python train.py --model="spectrogram enhancement model" --train_examples=78125 --noise_aug=0.01 --input="log_mel" --widths=[64, 128, 256, 256] --optimizer="muon" --momentum=0.95 --final_lr_fraction=0.01
Rows from block 18 of a small spectrogram enhancement model, named by matrix and row number. Each number is 128 + 24 x the weight over its row's rms, rounded and kept within 0 to 255. All counts start at 0. Numbers have three digits each.
After each channel's rows are labels from the 100 clips, of 14976, where the channel reaches its highest value: "responds to" is what is common among them; "peak in band" is the frequency band that holds the peak. Only what is clearly more common there than usual is listed. The data: notes from a synthesiser with random patches. In brackets: how many of the 100.
# conv: 3x3 conv (model.decb.1.1.conv.weight, 128x128x3x3, each kernel summed), inputs 0-42

conv.109:096087084113111157147143125091114106116114088141131079119107154070108143115102076120137116127131150095157118143148129135126134120
responds to: pluck (56); triangle (51)
peak in band: 250 to 500 Hz (37); 0 to 250 Hz (31)

conv.111:139137175144135156127119138128146130121140145059090131108111132151097145129133128152128099094080107168111132108128113093116121115
responds to: triangle (64)
peak in band: 1000 to 2000 Hz (44); 500 to 1000 Hz (31)

conv.99:150135139117142120149110136108118110154138180131156127112133079131118092097155104146078114119148135139138116115104122147092087128
responds to: triangle (34)
peak in band: 500 to 1000 Hz (31)

conv.86:107159109107117110149147178118127108135115075107124115096126103137134142131118118176100120135120157115116104139085128126126137123
responds to: echo (67); pluck (65)
peak in band: 500 to 1000 Hz (43)

conv.32:132111155125136129137155102104095117132094137135136133143136154128151122165110135141135138138156093130130099143120146121139111186
responds to: gate (60); bass register (50)
peak in band: 500 to 1000 Hz (43)

conv.68:124141149142143148099121134124119071120082106116160157134170094113126101115097125111150134110162128151117084146143116147141116150
responds to: high-pass (43); ring modulation (26)
peak in band: 1000 to 2000 Hz (43)

conv.42:133120147118124122171132099130069117150117107145121147116115114125173160134096091142184125145149181107098127121131101128144157142
responds to: high-pass (52)
peak in band: 0 to 250 Hz (42)

conv.121:143165143109125173136146138138089148128126122119138147060139143109136137125132202158140132126106124143111120134147075117129107175
responds to: pad (60)
peak in band: 500 to 1000 Hz (32)

conv.117:110110077074147133141149185138076132136107115132140118108143160080134128140150123109091119085108101170117141125147155144159119128
responds to: bass register (75); gate (55); filter: low-pass (42)
peak in band: 500 to 1000 Hz (61)

conv.17:145141138124122137132089161098171121118123176097137108112127128170155114111144091117117079102135097145161107107143125142120161184
responds to: bass register (50)
peak in band: 1000 to 2000 Hz (44)

conv.84:120135134111134115137103129103135180156126126122101064135137118125098110137125105069112142092126099089113111121144125118108170148
responds to: swell (57)
peak in band: 500 to 1000 Hz (40); 250 to 500 Hz (29)

conv.108:105113133120132133110151146129094133144133124137138126160125133159113111139096090156163120152121093111072120125149143118108079135
responds to: pluck (66); triangle (32)
peak in band: 500 to 1000 Hz (30)

conv.4:107127137130127130124101127106165120150127166088174155138122134139131130125154153110099118103106076142157125133119137134108115123
responds to: high-pass (43)
peak in band: 1000 to 2000 Hz (48)

conv.18:146132100106118122058119173122102102137150149137149143145155150093136079126079125145105118146145095085114146119122137079131112127
responds to: noise (31)
peak in band: 0 to 250 Hz (40)

conv.12:138175107127149146115165133107126104176126147163136125175151128137145111185105138121113111073169196128114132135120084115133105131
responds to: swell (56)
peak in band: 0 to 250 Hz (77)

conv.70:123187140140146158158092085183125106133110132082122124138139095150088113117167163092116134121085155094131063123117113110117149156
responds to: glide (46)
peak in band: 500 to 1000 Hz (35)

conv.41:112112139147130066110074141099121147109141131178108133123108112095127149136137177089136159120146103135102144113117140124122098060
responds to: gate (68); bass register (62); filter: low-pass (44)
peak in band: 250 to 500 Hz (50); 0 to 250 Hz (30)

conv.25:130074124114121136090095107116107161122144119125123097156131169148133111139163119161158140106185175164083159145154086173141103122
responds to: bass register (73); triangle (51); envelope: gate (51)
peak in band: 250 to 500 Hz (64); 500 to 1000 Hz (31)

conv.65:094128156124125095112068088120089137117131133094135149115129052085098142091120195127113131134074129127130124155144150113147128117
responds to: hard sync (68)
peak in band: 1000 to 2000 Hz (55)

conv.97:119115122096096076112115166090100122119122099105159128128086148130111122133080178148125146088126139122143133135157135139166084162
responds to: triangle (44)
peak in band: 250 to 500 Hz (80)

conv.67:106149125102133114110178116112052159116096152166129149135147117132107123123158175128124139112119157139102117100148121114125145124
responds to: drive (55); pluck (53)
peak in band: 1000 to 2000 Hz (52)

conv.57:101133133110121159135113141120173125120138132141103144098131112179119130066113147128123112148126103099136135133164126103133119111
responds to: triangle (46)
peak in band: 500 to 1000 Hz (52); 250 to 500 Hz (27)

conv.3:113129156099137137119120135102106129115126113162142123126142102157098100124149144128132053078145068115100128138081117088152120105
responds to: noise (28)
peak in band: 0 to 250 Hz (59)

conv.11:141112159132126131127091098113114190107106137145166148132118139169098164132122108124096135087122135136143108141124104164133123136
responds to: square (28)
peak in band: 2000 to 4000 Hz (97)

conv.94:095125121120146136161110130110085178111150160141159111143090093123133141141139140135131127130108134114107113087094122108119104096
responds to: pad (52); triangle (36)
peak in band: 2000 to 4000 Hz (55)

conv.63:147106108102134116153092141132136136129113109181171140172156121111080090184172144126159097111139134158104123116149110146143145113
responds to: bass register (65); envelope: pluck (51); triangle (46)
peak in band: 0 to 250 Hz (64)

conv.77:119164152101186151094161088116103172119120145080140134152114117144127120135114142119134145070116094143105121116132120125107154104
responds to: glide (46)
peak in band: 1000 to 2000 Hz (53)

conv.26:137116175158105120136146128118136103152143067121125149131141112112102187130081162100137129113108190133130123152167123111153125114
responds to: bass register (63); gate (60)
peak in band: 0 to 250 Hz (72)

conv.93:132146145101124108144129172115105098102135167128123091169112181134162131133160097113104086176113101128091151103129109142130167144
responds to: bass register (58); envelope: swell (54); triangle (51)
peak in band: 0 to 250 Hz (88)

conv.40:126156133141130101116108139132156115135101129087123083127110101098135108163141126118118148146122185115105183144142181143167167126
responds to: echo (58)
peak in band: 4000 to 8000 Hz (75)

conv.5:108116131110133115143106108136094133109134112143132116115146107098138150138156130113125095068102137105159133148096110099124132114
responds to: swell (55)
peak in band: 1000 to 2000 Hz (44)

conv.8:138114128111124130161151113131068157130128104165160118128144081112126117159102100124097120085132184145087138153140123169115127095
responds to: pad (83)
peak in band: 2000 to 4000 Hz (95)

conv.13:081119089134114108153110094086114158101145134161129094117134116109121155140100158109135129134154136134131109147145091118198166095
responds to: inharmonic FM (44)
peak in band: 1000 to 2000 Hz (60)

conv.15:139142129117129141143111108107123144099111112141129150131132166145099151122148100125060125078150121108110122146090125127112110149
responds to: echo (50); square (26)
peak in band: 2000 to 4000 Hz (99)

conv.39:145125122125115100132143109125134195110144136118098143113121112123099127106121115078110155163103077131117126123115139129123151115
responds to: hard sync (43); noise (39)
peak in band: 500 to 1000 Hz (53)

conv.92:118094115125131176164173141097135115128143154098113124141115140104114138172125134141140157134135102129107076124090108128140098139
responds to: pluck (78); bass register (52)
peak in band: 500 to 1000 Hz (49)

conv.107:107105128138160117093148118137106139155150150113141122126098100140137141126148124121114123129108143115094118129096085123138166132
responds to: pluck (69); triangle (32)
peak in band: 1000 to 2000 Hz (40); 500 to 1000 Hz (35)

conv.47:144125129115124130123137080103152104142128157145141169084141101105126130134115091112131183138099116136110143144133121114120128104
responds to: swell (62); square (26)
peak in band: 2000 to 4000 Hz (71)

conv.66:162137122102135109058116096092144111120120179166134136120123089172121137128116108105121142131156166122146129143116094159087114149
responds to: square (25)
peak in band: 500 to 1000 Hz (33)

conv.27:152169146128125100130075162150108139155124116130153127126167115138163126105128103088116143109149068142145140125147122143110076116
responds to: swell (62); bass register (55)
peak in band: 250 to 500 Hz (72)

conv.114:097139160125112167134143092152126113154136092058127118121115175132151144098141167141166121128091156133123077104138141095104166162
responds to: text has "pass" (91); pad (89); bass register (86)
peak in band: 250 to 500 Hz (46); 0 to 250 Hz (43)

conv.36:110121133097120139117127092145176157123122121105103136133163112083100150114138121135149120134139147128143143172153127149098128101
responds to: gate (53)
peak in band: 1000 to 2000 Hz (50)

conv.54:124114143129153155132076136129145111106131150198157143149184097179068128144126155144134117109105115134115146144093125145112116137
responds to: pluck (61); bass register (45)
peak in band: 250 to 500 Hz (29)

conv.33:148135121121148165135184121112214101111106182175109113123116090128115144094143116109099148089130101131127099111124116126098122144
responds to: triangle (51)
peak in band: 1000 to 2000 Hz (40); 250 to 500 Hz (25)

conv.105:092110157127153154127167120115104141127096159137155085115082108100093086156146135122102109129198159134106150103126124157105167136
responds to: triangle (52); pluck (52)
peak in band: 500 to 1000 Hz (37)

conv.88:125103112136148078086098115138161105140148117117125082152114120133167127134136145117134140115131118108113103116103143092167119105
responds to: echo (64); noise (48)
peak in band: 4000 to 8000 Hz (83)

conv.115:131159103098092149113132105128104124135123130098133124126144129131167118143149145113104155133159161113133137211155113102142174168
responds to: pluck (77)
peak in band: 1000 to 2000 Hz (44)